Rows from block 3 of the encoder, named by matrix and row number. Each number is 50 + 10 x the weight over its row's rms, rounded and kept within 0 to 99. All counts start at 0. After the name is the row's rms in percent of the matrix's.
# fc2: token-mixing MLP down (encoder.blocks.3.mixer.f.fc2.weight, 128x96), inputs 0-95
fc2.34 100:46 38 36 42 40 34 42 52 61 51 50 53 42 51 45 42 35 40 43 40 66 51 46 49 46 42 41 47 49 33 27 54 38 35 57 49 37 53 51 44 43 35 49 57 37 39 44 63 54 51 31 46 60 55 60 56 44 38 37 28 44 50 45 41 43 44 40 49 58 47 56 31 53 71 25 48 59 54 36 52 39 54 34 35 44 54 51 51 44 55 44 29 44 59 49 32
fc2.35 085:44 47 43 52 49 49 57 43 37 48 51 41 44 61 53 52 43 48 45 61 64 48 39 46 47 59 38 47 64 41 37 51 52 61 45 37 38 19 38 42 44 51 58 33 31 56 42 50 51 47 37 57 59 47 37 54 40 45 33 45 49 31 53 44 63 47 45 49 72 61 52 47 44 75 48 63 50 47 43 38 55 43 41 62 31 52 45 57 24 50 42 64 36 35 54 50
fc2.36 078:34 50 45 41 37 44 50 52 47 23 36 48 42 34 34 51 43 43 46 40 73 54 52 30 46 55 45 61 49 56 38 38 55 63 51 50 36 39 38 41 59 35 42 57 50 37 44 57 47 52 52 53 60 58 47 49 53 42 47 45 23 63 41 54 49 53 48 44 40 37 35 51 48 39 19 55 56 59 46 48 30 57 48 58 41 65 43 44 57 53 57 46 48 36 46 54
fc2.37 090:59 51 38 61 38 44 56 36 46 45 64 40 51 42 46 51 42 50 45 49 59 36 55 57 48 54 32 53 44 45 39 46 48 73 49 39 56 41 44 38 42 53 36 48 47 68 32 36 48 44 48 48 58 44 49 55 39 33 47 63 46 62 27 40 48 49 41 42 66 36 42 37 43 45 47 42 56 33 57 26 35 40 41 58 59 65 50 47 35 42 36 51 37 36 63 50
fc2.38 079:56 41 56 40 46 51 43 50 57 47 53 46 38 49 43 61 51 38 61 57 63 40 58 40 51 50 41 46 49 52 36 31 65 72 56 54 52 39 50 65 45 50 39 49 48 54 54 45 46 53 23 38 60 51 54 53 56 36 43 33 36 68 46 47 35 36 48 46 60 41 47 56 49 41 45 55 39 53 54 40 32 62 39 65 39 63 45 53 50 32 32 33 34 56 37 70
fc2.39 093:40 48 45 44 51 35 40 54 47 35 40 36 42 56 51 37 37 28 42 50 58 42 39 40 44 42 26 49 40 57 29 41 45 58 40 41 36 48 35 49 41 32 48 42 44 55 28 44 48 33 49 58 59 30 44 60 33 44 48 45 45 58 46 39 57 51 40 53 57 43 39 45 53 46 54 37 64 51 46 50 53 52 35 45 55 31 37 43 42 60 46 44 46 43 38 71
fc2.40 084:45 44 49 52 41 50 45 69 54 58 33 51 44 60 47 56 48 53 54 39 56 49 50 58 41 46 49 53 35 36 47 45 46 61 37 40 44 52 46 58 33 51 49 53 51 50 40 46 48 40 53 64 60 45 58 57 47 48 75 51 40 47 44 46 53 51 44 29 43 42 58 42 47 34 60 34 49 45 38 73 42 50 51 52 49 63 36 39 63 57 60 69 37 20 55 80
fc2.41 092:49 47 43 55 38 41 54 65 69 41 53 42 40 35 53 51 48 50 39 47 56 42 44 46 44 47 26 57 45 67 36 19 42 68 35 56 50 58 56 44 33 54 61 33 63 54 41 27 32 51 51 58 57 44 38 49 52 38 56 60 39 61 44 50 46 39 43 39 49 50 57 61 55 41 44 47 43 61 46 37 37 48 35 60 45 57 37 45 44 50 52 36 55 36 51 59
fc2.42 084:56 45 70 54 37 32 48 34 52 60 42 43 58 56 45 28 38 42 69 50 57 42 45 61 42 48 54 34 40 37 51 53 36 54 40 41 49 44 60 40 26 50 54 42 35 47 44 27 34 42 68 53 57 53 43 56 46 57 50 57 46 49 39 33 48 40 58 50 56 65 41 43 59 37 66 53 45 50 38 46 60 51 47 48 37 49 36 48 61 56 60 57 57 43 32 63
fc2.43 090:45 48 48 58 41 35 63 56 35 67 37 50 61 22 51 52 38 55 57 36 57 60 61 29 44 43 48 52 49 48 57 38 51 68 44 43 48 52 29 39 38 46 54 48 51 48 69 31 46 58 48 30 59 29 41 44 41 43 58 48 30 37 38 51 36 55 45 52 43 48 64 52 31 64 41 46 51 51 54 48 33 55 44 39 42 46 62 46 51 44 54 53 54 46 58 47
fc2.44 084:47 63 45 48 45 23 40 44 25 29 38 53 41 25 57 36 41 59 48 40 59 58 52 55 46 51 49 62 24 51 40 50 45 44 39 47 56 60 38 38 35 58 61 47 46 42 45 42 43 29 37 50 58 33 55 43 43 50 53 42 44 46 54 51 23 56 44 45 45 48 48 50 44 61 52 58 57 49 38 61 55 53 55 61 65 42 51 40 53 32 46 39 50 57 53 52
fc2.45 090:45 52 54 66 21 42 44 44 30 44 44 37 40 39 48 54 29 58 42 23 55 56 47 42 62 45 44 49 48 39 38 46 42 52 54 53 54 47 44 59 36 40 47 58 43 50 60 36 42 42 35 52 60 41 53 30 36 46 60 38 41 41 56 36 53 49 66 60 54 44 42 47 41 44 35 57 52 49 32 36 36 41 44 45 54 52 48 44 46 46 46 60 48 42 33 28
fc2.46 117:37 50 44 56 58 39 45 55 25 47 53 74 49 29 41 47 51 38 37 30 46 58 61 54 56 39 59 61 52 50 27 53 53 45 52 61 41 54 38 35 49 42 63 53 61 38 51 46 52 45 54 56 54 35 49 57 46 52 38 46 34 52 53 47 44 52 44 63 33 43 48 34 36 45 44 61 54 39 60 50 45 42 39 63 39 32 57 40 50 45 53 49 49 59 24 32
fc2.47 110:50 39 44 49 59 40 45 37 42 39 48 57 40 25 43 44 60 59 45 41 40 63 62 47 55 30 62 38 63 49 40 58 52 47 69 59 44 51 49 43 47 38 48 43 34 19 43 53 34 40 56 51 31 52 64 51 46 52 49 36 46 44 46 53 50 34 47 35 51 37 39 42 29 50 42 51 48 46 48 18 40 37 55 53 54 41 47 46 45 47 48 52 50 51 37 43
fc2.48 145:38 57 48 44 29 46 68 33 35 36 52 57 50 34 44 41 52 48 46 56 47 44 43 43 53 37 51 45 55 36 37 41 47 37 33 56 41 42 51 42 42 46 45 49 49 38 47 39 62 56 39 39 38 37 52 68 55 32 48 30 40 51 62 34 59 43 45 52 36 52 59 59 52 64 33 48 40 50 34 34 62 56 46 44 56 54 62 52 29 56 36 46 39 59 43 37
fc2.49 133:48 49 47 57 48 45 51 39 58 28 47 61 42 33 42 48 54 54 45 48 61 45 35 34 52 41 59 42 49 53 45 38 41 34 58 42 49 56 54 43 37 41 41 54 52 18 51 43 49 29 33 46 57 45 58 42 46 48 35 39 37 40 51 58 64 37 50 35 44 49 50 63 48 60 34 35 38 61 45 60 57 49 32 42 32 59 55 57 34 53 60 46 39 57 49 34
fc2.50 123:42 54 45 47 45 44 59 46 40 28 56 44 46 27 52 48 43 36 30 46 60 43 39 42 46 31 32 28 55 36 17 45 44 49 57 47 49 36 51 44 45 38 49 49 38 37 63 43 55 57 51 36 56 53 55 49 46 35 51 49 47 54 51 52 51 52 40 41 54 55 51 48 50 52 46 46 40 52 26 36 56 51 43 39 38 64 57 53 24 36 45 45 50 58 36 43
fc2.51 092:56 34 43 36 41 58 50 43 54 29 48 33 47 29 57 53 58 47 61 50 57 48 54 37 56 57 44 43 56 50 43 41 43 46 76 66 56 41 53 44 49 42 42 53 49 42 46 53 58 71 58 37 59 58 62 57 53 30 46 26 36 49 42 64 59 50 47 56 56 34 32 55 40 50 31 31 36 39 43 55 46 58 43 38 41 49 54 51 43 54 49 40 44 61 40 36
fc2.52 097:52 42 52 54 45 40 50 36 48 40 44 45 53 40 43 42 59 42 65 57 45 46 31 39 47 38 37 40 56 51 33 61 48 60 55 54 67 43 41 52 40 57 50 54 53 24 48 50 53 52 51 36 58 58 42 47 33 56 35 59 48 34 53 39 31 38 37 33 44 59 44 48 53 53 46 48 51 45 43 38 41 52 38 56 33 54 40 60 10 50 47 48 58 52 44 30
fc2.53 101:51 37 58 60 34 70 50 55 55 47 41 40 45 67 41 44 55 48 52 46 52 50 51 30 51 40 64 50 35 64 28 46 38 60 37 59 26 55 54 60 33 68 34 52 36 39 38 62 38 61 60 42 56 65 40 48 34 46 46 40 25 48 45 51 51 46 44 61 45 38 38 54 39 42 46 45 50 54 46 54 38 50 50 46 27 50 48 47 49 53 44 44 39 50 45 44
fc2.54 093:51 56 51 44 54 49 37 42 53 50 40 45 40 39 33 63 54 65 52 69 42 35 26 49 49 41 53 43 41 60 36 52 54 74 33 35 46 49 37 57 31 59 39 43 40 55 58 34 33 42 71 52 57 38 36 39 45 59 43 56 44 50 43 44 40 51 32 56 50 51 55 61 41 38 60 45 57 30 43 49 41 41 42 54 37 41 48 49 38 46 38 50 56 43 48 41
fc2.55 109:48 36 66 43 49 64 38 47 55 54 41 55 43 39 32 46 55 49 42 45 47 41 39 53 41 43 41 41 43 43 22 62 52 58 46 44 63 40 39 57 42 54 42 50 34 42 44 58 32 50 51 57 58 47 34 42 52 55 42 56 38 37 38 44 33 44 44 50 50 30 44 39 35 45 46 64 43 46 37 48 44 30 53 53 39 34 47 26 44 43 36 34 48 48 56 63
fc2.56 104:53 29 45 35 42 49 30 52 50 59 25 56 50 38 40 40 53 46 40 50 51 48 38 51 46 42 51 39 41 51 46 53 50 57 58 43 48 50 52 50 52 61 46 39 41 40 46 38 31 65 55 57 57 41 32 28 41 52 40 60 37 54 33 51 30 52 49 51 52 50 66 64 50 39 35 59 55 48 43 31 47 35 33 48 42 30 43 33 52 40 47 36 49 51 35 48
fc2.57 091:63 40 65 56 45 45 31 58 71 41 43 46 41 54 51 44 51 34 56 54 43 44 42 54 50 43 49 43 48 43 44 62 44 40 50 49 44 53 44 55 32 62 44 36 53 43 53 37 33 60 55 59 56 49 40 50 52 59 42 50 26 48 30 53 32 38 49 35 49 48 47 40 39 47 59 52 69 28 45 46 45 41 47 38 42 43 41 40 71 32 49 32 59 33 41 48
fc2.58 095:67 47 36 49 49 46 58 43 51 45 49 43 50 47 59 31 56 39 21 39 42 50 45 39 54 44 48 44 45 56 24 49 38 43 39 59 58 59 37 53 29 39 60 37 47 47 59 43 35 57 45 40 57 30 40 42 48 43 49 67 48 46 34 57 51 38 46 54 39 39 38 49 42 51 46 60 63 48 57 47 53 57 45 37 63 38 36 28 62 40 36 38 52 44 51 59
fc2.59 093:52 52 55 54 53 34 35 42 59 62 51 57 37 29 50 49 32 57 30 35 44 55 52 43 48 48 55 46 61 34 54 53 52 27 41 51 57 51 39 46 49 56 60 49 45 40 53 56 33 58 48 72 57 34 31 53 42 57 44 43 44 38 35 52 46 43 41 32 34 51 45 43 48 44 41 53 57 36 49 58 47 37 61 37 44 32 42 39 73 52 34 63 57 52 52 54
fc2.60 091:56 48 50 53 47 44 44 46 59 71 63 45 59 34 47 39 38 43 36 22 43 52 60 33 42 62 46 43 45 38 37 46 39 31 42 51 42 52 42 40 51 46 53 46 40 45 61 45 35 52 46 53 60 22 35 60 33 37 61 47 43 47 40 34 53 40 65 46 45 58 35 48 26 48 44 49 60 41 50 49 50 55 54 27 51 39 41 52 55 42 43 58 47 54 45 45
fc2.61 120:42 46 48 43 60 41 38 42 34 53 31 41 46 28 47 43 34 43 50 35 45 57 50 43 45 43 55 41 56 48 47 39 41 21 48 54 42 47 42 54 48 48 46 54 52 43 58 45 38 52 39 54 56 31 40 39 41 41 50 29 47 33 38 49 41 38 52 41 39 49 32 38 34 54 47 46 53 50 55 34 48 45 48 47 46 13 37 47 53 43 46 57 41 44 48 33
fc2.62 124:44 65 43 39 38 45 52 54 54 53 44 21 48 40 35 53 34 51 65 34 41 52 49 38 53 43 55 48 51 43 48 38 48 42 48 44 28 60 52 39 53 27 54 52 44 49 50 41 54 35 44 49 55 23 51 40 44 42 65 52 45 43 49 24 57 49 46 38 51 53 39 42 50 53 55 36 52 41 41 58 53 47 56 38 25 33 45 53 48 44 46 48 40 61 36 32
fc2.63 119:34 38 25 39 49 49 35 56 39 36 39 33 53 41 34 52 55 29 58 44 40 45 35 56 45 49 52 57 44 52 43 49 48 29 60 45 42 49 36 39 54 37 40 49 49 36 44 50 43 38 39 44 33 40 40 49 32 43 61 36 44 31 47 40 55 49 46 42 51 39 40 59 46 49 55 23 45 50 55 57 46 44 39 37 48 46 36 52 34 45 55 42 42 42 56 41
fc2.64 155:24 36 50 48 46 48 36 49 48 62 45 38 39 48 40 42 54 48 29 42 45 31 55 40 55 50 31 37 34 48 47 37 44 40 55 47 56 69 35 49 38 49 38 44 40 56 44 56 61 50 54 38 37 42 24 37 44 31 41 38 44 50 57 48 51 51 43 50 55 55 40 58 52 23 47 36 42 40 38 52 38 37 52 40 46 48 53 42 43 40 46 36 55 45 50 51
fc2.65 124:38 35 51 45 53 36 55 58 42 39 56 49 46 46 45 48 58 59 43 56 61 41 41 38 35 45 39 40 38 33 49 34 47 41 62 37 36 34 56 52 50 34 50 46 39 41 41 44 73 46 40 37 55 43 35 23 44 36 50 41 42 41 52 45 43 48 42 44 48 55 60 40 29 40 45 33 25 35 47 48 47 44 37 44 41 60 46 54 51 45 50 31 54 61 46 55
fc2.66 109:33 39 46 37 49 42 41 35 41 47 43 50 44 41 46 54 55 44 27 47 53 44 31 42 49 50 30 44 43 59 28 31 38 24 52 54 35 52 41 39 48 42 49 53 35 36 30 41 54 48 50 32 55 42 52 46 43 43 35 46 35 50 72 46 53 50 50 48 46 51 48 64 40 41 43 52 51 42 35 55 42 42 35 43 58 36 53 47 35 53 54 40 49 38 52 39
fc2.67 095:41 50 47 61 53 55 46 37 43 32 42 40 51 64 47 55 58 61 33 51 52 38 40 33 46 42 46 50 53 45 51 34 40 44 66 51 50 54 50 40 55 42 39 58 42 53 32 43 54 43 47 27 54 48 47 29 26 45 31 47 61 45 61 55 44 55 29 51 38 48 43 53 64 37 36 53 44 42 35 46 46 39 33 54 56 32 53 43 32 39 50 42 51 47 57 31
fc2.68 072:52 57 38 45 55 61 47 69 50 25 57 34 26 46 45 55 58 50 61 52 49 27 44 50 41 57 43 38 39 48 32 57 41 69 44 49 52 36 49 62 34 45 32 64 41 44 34 47 61 58 50 46 58 43 41 32 43 35 54 45 54 53 56 53 44 55 59 55 36 40 47 65 44 33 47 43 41 58 36 44 34 44 50 42 58 36 53 46 48 40 52 32 52 55 55 43
fc2.69 095:50 43 47 39 55 51 47 51 41 57 52 46 40 57 30 51 57 44 57 70 50 42 52 61 43 43 57 27 54 47 38 54 53 65 37 46 64 34 52 53 42 51 39 34 41 48 52 55 40 34 42 64 53 56 60 46 44 36 42 51 60 53 60 43 40 50 47 66 45 45 33 34 55 49 42 28 25 37 44 28 53 30 53 41 55 45 47 48 37 37 47 36 42 41 34 49
fc2.70 100:49 33 46 42 44 60 33 69 29 53 59 46 64 53 41 50 58 51 54 62 49 44 48 35 39 41 58 61 48 53 33 52 49 72 24 48 44 40 46 54 44 60 37 52 36 33 46 46 50 47 53 44 54 57 60 38 41 62 50 50 41 53 38 49 30 62 45 43 40 64 23 50 42 51 50 30 46 59 40 44 37 42 54 45 53 38 39 50 55 54 56 42 48 29 46 48
fc2.71 095:62 32 41 25 43 45 42 41 44 40 44 45 48 49 51 38 45 39 46 48 43 39 44 47 44 45 42 51 43 48 38 50 42 70 45 47 61 36 46 47 48 44 47 48 45 35 30 44 40 48 50 45 58 30 44 43 39 57 45 68 45 48 38 45 32 38 42 37 44 54 34 62 51 46 35 42 30 53 43 34 31 42 31 50 45 47 28 39 41 58 44 39 46 42 47 37
fc2.72 078:58 42 38 39 39 53 39 58 45 29 62 59 62 48 50 62 49 44 55 44 47 33 65 64 34 49 47 35 47 38 36 60 50 61 61 47 63 32 55 66 47 56 41 46 41 44 40 48 38 47 41 69 54 39 53 57 56 65 59 49 43 54 34 55 29 57 47 46 49 47 35 58 55 29 42 71 36 52 52 44 31 38 46 46 49 57 43 35 50 46 53 48 31 40 47 51
fc2.73 087:56 52 39 40 43 58 57 39 42 25 53 63 49 36 48 44 44 47 54 45 47 39 51 48 30 57 48 45 37 49 42 53 52 62 55 34 40 40 38 59 37 58 37 54 53 29 63 59 46 46 54 51 56 41 45 40 53 54 39 48 54 48 39 52 25 58 36 57 54 50 24 44 53 43 57 70 46 40 41 55 41 51 56 41 36 32 41 35 46 30 37 61 34 48 54 52
fc2.74 096:51 49 42 45 46 41 57 74 50 56 51 51 58 46 61 35 37 46 69 42 36 44 56 62 32 60 62 53 36 35 46 49 50 43 52 32 56 54 51 58 24 70 51 44 53 52 55 53 31 49 26 54 56 40 53 39 37 48 44 52 51 45 29 53 42 42 61 37 40 40 43 33 57 54 47 56 31 47 37 50 59 50 52 42 60 41 48 43 64 43 45 56 48 40 32 50
fc2.75 101:63 64 46 43 44 50 54 48 40 50 46 46 56 40 46 37 43 47 45 36 38 42 46 51 41 47 48 59 43 57 38 46 43 42 40 38 43 58 42 49 45 73 40 41 59 53 58 36 48 42 23 42 57 33 42 28 48 39 57 50 43 27 37 48 33 41 50 36 42 47 28 50 31 39 42 51 41 40 54 42 46 49 38 34 50 41 40 51 50 47 43 54 55 26 38 39
fc2.76 091:38 53 66 42 53 48 68 32 40 58 37 64 51 35 59 39 35 54 41 23 43 56 32 39 52 55 37 54 59 55 52 61 47 41 53 51 58 65 39 43 49 39 54 34 67 55 46 54 47 36 52 66 54 49 47 47 53 50 67 52 55 44 39 54 42 55 48 37 46 54 20 34 54 61 36 52 51 50 54 54 54 51 56 32 42 45 52 40 58 38 47 44 68 35 57 39
fc2.77 108:55 61 52 50 39 48 59 43 36 44 37 52 52 28 44 55 41 56 43 23 38 54 58 35 47 48 47 44 53 58 45 37 42 42 46 37 24 54 43 39 43 46 59 60 42 41 56 37 44 47 47 35 53 38 47 50 50 28 59 43 46 38 27 61 50 37 45 41 57 45 29 48 49 58 46 46 53 50 61 47 60 58 55 42 28 48 38 43 61 45 43 64 54 51 27 43
fc2.78 128:36 62 51 42 45 50 58 19 33 54 45 53 47 31 45 47 33 52 44 38 44 61 49 36 47 63 57 41 56 41 51 42 57 45 41 48 33 41 39 43 52 42 63 45 47 40 57 42 45 41 46 55 53 17 43 59 61 44 45 52 44 45 36 40 35 35 55 50 45 38 35 26 39 50 40 49 37 42 61 41 62 50 56 52 49 42 53 41 47 59 48 57 41 40 37 45
fc2.79 145:44 53 47 47 47 36 52 42 40 48 24 51 44 45 53 34 56 57 27 36 50 55 34 42 43 37 44 36 47 39 46 44 45 24 43 49 31 54 41 52 39 65 44 52 53 35 57 58 39 37 41 36 36 60 46 57 53 49 47 47 44 43 43 40 39 37 34 46 58 42 36 19 43 56 38 46 37 53 51 42 47 53 55 34 36 55 48 46 46 46 36 48 49 33 48 46
fc2.80 141:50 46 46 50 43 42 32 59 50 69 49 54 37 50 47 56 50 28 46 51 44 64 49 52 62 37 53 58 52 38 40 60 47 57 34 59 18 37 56 41 42 63 55 44 36 57 36 47 32 43 62 52 35 43 63 52 60 49 50 43 39 51 26 49 51 44 47 51 62 34 48 18 56 46 43 68 52 52 45 35 47 57 36 51 56 52 48 50 60 45 50 48 49 53 39 41
fc2.81 103:48 35 47 64 58 37 39 36 46 43 40 59 42 39 54 48 61 47 54 40 56 46 45 55 49 35 39 44 44 38 37 39 50 41 55 33 37 27 40 52 53 46 53 42 54 30 39 30 52 52 64 51 57 56 41 36 61 38 47 38 38 33 31 58 57 39 33 36 59 42 53 43 49 36 41 47 46 39 52 31 41 41 43 36 49 65 48 64 46 51 44 57 66 50 60 56
fc2.82 111:48 40 44 45 55 38 43 29 65 30 43 39 40 39 41 41 54 45 39 45 43 43 45 57 45 56 34 56 51 43 38 40 49 35 47 40 29 35 51 47 40 43 52 54 33 42 61 27 57 37 53 29 54 36 63 44 39 50 39 48 43 55 34 56 51 39 38 41 37 36 44 47 45 55 39 49 39 50 57 37 47 47 34 41 45 54 36 44 32 47 40 47 54 37 43 49
fc2.83 086:48 38 42 45 48 36 54 33 43 35 44 42 40 58 35 51 60 32 32 53 46 41 38 65 41 48 51 64 55 62 29 51 61 57 55 55 38 35 55 58 40 41 50 54 48 58 49 42 30 36 37 59 55 64 55 52 41 60 57 44 45 66 51 42 48 42 36 41 39 24 42 49 63 43 37 63 53 59 56 52 39 45 38 41 34 60 51 48 38 45 53 51 43 47 37 61
fc2.84 081:63 59 53 50 51 53 33 51 37 33 41 32 46 35 46 65 55 30 52 48 42 41 40 43 42 51 32 45 50 61 32 49 54 78 47 43 48 34 38 42 46 57 36 61 55 38 36 65 49 61 50 51 56 40 49 61 50 48 47 60 54 42 47 42 32 47 59 33 47 34 46 49 41 45 36 47 31 35 44 62 43 51 46 63 56 57 41 47 49 52 53 32 42 52 40 32
fc2.85 097:49 44 50 51 31 55 57 59 32 35 51 52 41 54 46 38 52 55 48 35 41 48 42 43 43 45 54 29 41 41 26 30 54 54 53 47 51 33 45 27 32 34 38 35 52 61 31 56 57 61 60 58 57 50 47 57 52 35 38 47 40 48 38 46 28 55 46 50 57 41 42 44 46 40 52 49 39 38 49 42 48 37 47 62 58 50 49 31 38 51 41 41 39 41 38 59
fc2.86 083:48 40 66 57 22 71 67 36 37 56 62 59 42 48 55 47 44 40 47 56 39 43 37 62 45 56 57 39 38 58 43 38 69 50 43 37 33 52 33 53 50 48 49 41 39 54 54 41 66 47 50 41 55 57 39 41 47 50 45 44 58 43 41 47 41 57 36 44 55 50 27 52 46 41 54 56 54 45 53 31 34 56 49 54 38 47 63 58 40 58 64 61 61 42 32 38
fc2.87 080:44 46 55 64 26 51 60 57 46 35 62 50 52 38 47 47 40 38 47 58 41 41 44 42 58 49 33 56 47 75 54 40 51 63 47 45 31 60 51 40 53 52 57 49 72 44 48 42 50 63 47 22 54 62 21 56 54 43 45 40 42 44 46 34 53 48 58 67 45 66 57 51 75 47 49 49 49 51 43 45 35 36 47 50 45 33 51 53 48 53 47 42 58 53 52 53
fc2.88 070:49 44 47 59 41 42 65 56 47 45 62 56 52 43 39 51 47 36 44 56 42 51 81 56 41 43 39 50 49 54 40 54 49 70 52 52 52 50 38 33 54 46 53 54 76 44 40 50 64 55 56 41 58 53 36 47 66 40 69 53 38 47 66 56 46 39 50 48 37 52 39 59 48 41 43 45 55 40 59 56 37 51 42 60 81 34 45 46 27 58 41 40 48 64 56 49
fc2.89 084:46 44 53 52 40 29 31 45 48 47 36 56 37 38 42 37 42 44 57 54 43 52 54 50 52 50 35 49 41 49 34 43 47 67 67 38 46 32 33 39 37 54 52 40 48 54 43 47 67 58 41 34 55 51 34 52 50 44 48 29 35 59 67 32 34 50 45 43 38 54 71 43 52 47 50 36 31 52 49 44 41 40 57 42 45 57 50 44 48 49 45 42 41 71 54 61
fc2.90 093:44 42 26 42 38 42 52 38 37 58 38 54 56 52 65 41 49 38 47 43 35 61 51 50 49 57 34 36 23 27 40 45 44 53 48 48 59 46 49 42 33 43 46 38 51 49 41 58 48 50 45 42 57 54 51 44 44 35 48 58 32 62 57 35 44 46 58 50 44 52 40 44 38 50 58 46 42 48 35 50 53 49 53 17 51 46 40 44 58 49 50 28 46 38 31 53
fc2.91 080:56 67 40 54 35 39 40 49 57 51 59 43 79 48 57 33 39 50 42 21 33 66 54 47 58 44 51 47 44 56 52 50 57 38 59 48 47 56 42 50 45 69 31 51 55 56 34 44 59 57 56 50 57 51 56 49 43 38 47 61 43 55 35 39 46 56 52 60 41 63 45 50 45 42 59 44 53 35 47 39 56 61 37 28 57 68 54 48 58 53 50 42 63 35 66 45
fc2.92 074:45 56 51 51 31 44 46 39 50 55 43 48 47 53 47 50 22 47 26 35 39 46 50 39 50 47 40 46 52 56 54 36 42 47 64 48 59 51 56 56 41 37 55 56 56 53 14 34 45 37 46 52 58 29 43 41 51 57 42 58 42 26 55 36 55 52 42 45 45 69 41 56 57 36 45 51 42 36 46 34 55 53 45 49 45 39 61 49 33 53 56 38 42 42 41 45
fc2.93 084:27 49 46 42 45 34 48 54 37 66 48 38 46 48 44 44 40 56 41 21 30 44 48 37 45 45 36 51 49 30 51 54 43 44 62 47 44 48 59 62 47 44 46 54 48 60 39 43 54 56 44 40 56 39 48 63 39 45 45 27 55 34 52 50 36 51 46 55 67 64 49 45 29 71 59 39 36 68 51 35 44 61 50 46 43 37 50 48 62 46 48 48 48 44 40 52
fc2.94 106:34 43 53 46 50 50 48 27 43 54 63 39 47 41 41 41 24 36 40 50 36 42 54 48 57 56 50 51 48 54 54 31 45 53 46 51 33 40 50 40 32 31 66 51 44 54 36 34 48 36 32 41 54 26 56 57 52 45 39 38 52 44 69 33 38 47 47 36 32 46 43 53 37 36 53 37 45 40 48 57 50 48 48 54 45 39 56 53 43 50 51 48 40 44 34 47
fc2.95 117:32 43 45 38 57 35 37 45 33 39 60 50 56 74 53 57 31 54 47 53 53 34 54 47 51 29 47 45 46 46 51 50 41 48 49 38 41 54 48 51 42 23 41 47 52 44 32 30 42 34 51 41 32 44 59 39 34 50 36 46 35 32 47 53 44 56 41 47 51 54 46 50 46 19 56 56 49 47 47 47 41 38 45 50 39 43 42 52 47 38 48 46 38 45 59 47
fc2.96 135:48 57 50 45 48 38 57 32 46 47 60 68 51 55 47 36 44 52 54 45 35 32 28 41 46 50 41 41 49 36 51 55 38 47 44 41 56 42 62 45 46 59 38 47 41 45 55 63 50 48 30 42 35 35 53 53 53 33 36 51 59 32 52 54 30 53 53 47 56 72 58 61 32 52 33 41 40 69 43 53 38 43 37 58 29 58 44 60 56 63 50 41 49 54 52 41
fc2.97 104:36 44 43 32 39 46 47 44 51 36 50 44 40 56 33 44 65 44 47 46 49 36 54 39 36 42 45 29 45 58 39 43 44 15 43 48 51 46 57 54 40 45 34 47 38 46 39 51 51 47 44 51 55 47 49 51 43 40 46 42 29 42 53 42 38 51 51 24 56 45 42 48 26 47 33 48 52 52 38 56 35 47 47 30 34 61 47 55 37 49 46 50 56 60 40 40
fc2.98 098:52 45 31 39 64 51 57 22 48 39 46 49 33 51 65 44 68 50 41 39 41 37 37 36 42 44 32 38 59 58 32 39 53 39 53 52 44 52 44 42 43 40 33 47 48 60 44 44 43 31 51 55 56 34 67 60 49 48 45 32 41 41 32 53 51 38 39 38 57 48 62 49 43 27 50 52 46 57 49 44 39 48 49 54 44 34 49 68 51 54 58 52 47 38 52 47
fc2.99 087:65 63 37 54 57 58 49 44 46 51 48 60 32 56 52 51 56 61 46 50 43 34 32 47 51 61 42 48 62 60 52 57 53 42 52 52 41 54 64 52 46 44 38 53 47 57 22 38 52 11 47 44 59 41 63 61 40 42 44 40 38 43 54 42 34 36 42 58 48 51 64 51 46 43 42 50 32 45 59 38 30 31 49 47 51 54 54 61 59 54 57 65 62 48 52 43
fc2.100 082:54 55 43 54 65 38 37 46 48 41 50 43 45 54 51 54 57 58 63 56 43 38 38 51 49 57 46 45 52 60 44 53 44 48 48 48 40 43 63 54 43 32 27 54 73 50 50 56 47 45 47 62 56 51 54 39 42 43 39 62 68 55 49 46 39 57 79 48 38 54 77 44 51 31 46 47 27 61 61 44 31 34 50 66 62 37 49 51 61 38 56 52 49 32 51 45
fc2.101 097:50 44 38 34 52 54 41 59 46 37 40 28 37 51 62 44 46 44 51 52 44 36 28 45 49 55 50 47 43 57 48 57 59 58 47 42 48 38 48 48 49 39 33 56 62 48 73 56 58 58 48 74 56 65 45 39 42 46 42 61 45 44 40 53 50 47 61 35 54 57 54 36 34 47 42 37 37 58 60 30 36 30 58 64 50 51 42 50 59 32 45 67 63 56 40 47
fc2.102 089:47 41 37 45 43 51 42 48 34 18 47 25 43 68 41 27 47 51 67 48 49 44 43 51 44 46 50 61 47 57 28 47 64 62 52 47 49 38 53 47 45 43 45 53 54 55 66 44 67 57 50 38 56 47 47 34 40 53 56 58 34 46 53 39 49 44 44 33 45 48 36 49 30 51 44 49 51 51 54 38 40 26 56 63 43 47 47 67 45 47 51 52 58 34 51 43
fc2.103 086:45 33 61 34 49 49 51 58 50 46 44 50 51 50 15 40 51 48 52 57 51 42 41 32 52 48 55 62 64 51 33 55 53 56 27 46 66 52 49 54 35 36 54 43 58 51 56 38 33 61 38 40 57 57 31 47 52 67 46 57 39 30 66 58 44 45 53 56 34 45 47 51 41 56 54 59 45 40 46 55 34 38 44 54 40 38 40 47 52 47 35 58 58 31 47 45
fc2.104 089:43 55 59 61 53 30 49 44 50 39 64 38 50 62 54 49 40 39 39 50 42 36 56 33 41 49 57 53 44 51 35 58 33 73 42 54 55 70 50 52 39 36 43 47 49 47 39 33 27 45 52 68 57 57 32 45 48 46 41 47 49 54 38 36 48 55 51 45 25 46 62 59 51 49 60 68 41 52 45 54 51 53 38 40 43 66 48 45 50 33 52 46 53 26 51 53
fc2.105 084:69 56 58 48 43 47 33 54 48 29 48 51 35 52 58 54 43 32 52 62 47 50 62 43 58 58 57 41 44 46 36 51 52 50 48 61 60 59 34 41 42 47 50 56 59 39 69 38 34 45 38 66 55 53 33 45 33 56 61 58 47 45 38 56 54 38 62 41 42 56 47 51 45 29 57 35 57 29 39 45 49 49 37 53 56 60 59 39 26 35 56 38 36 46 51 56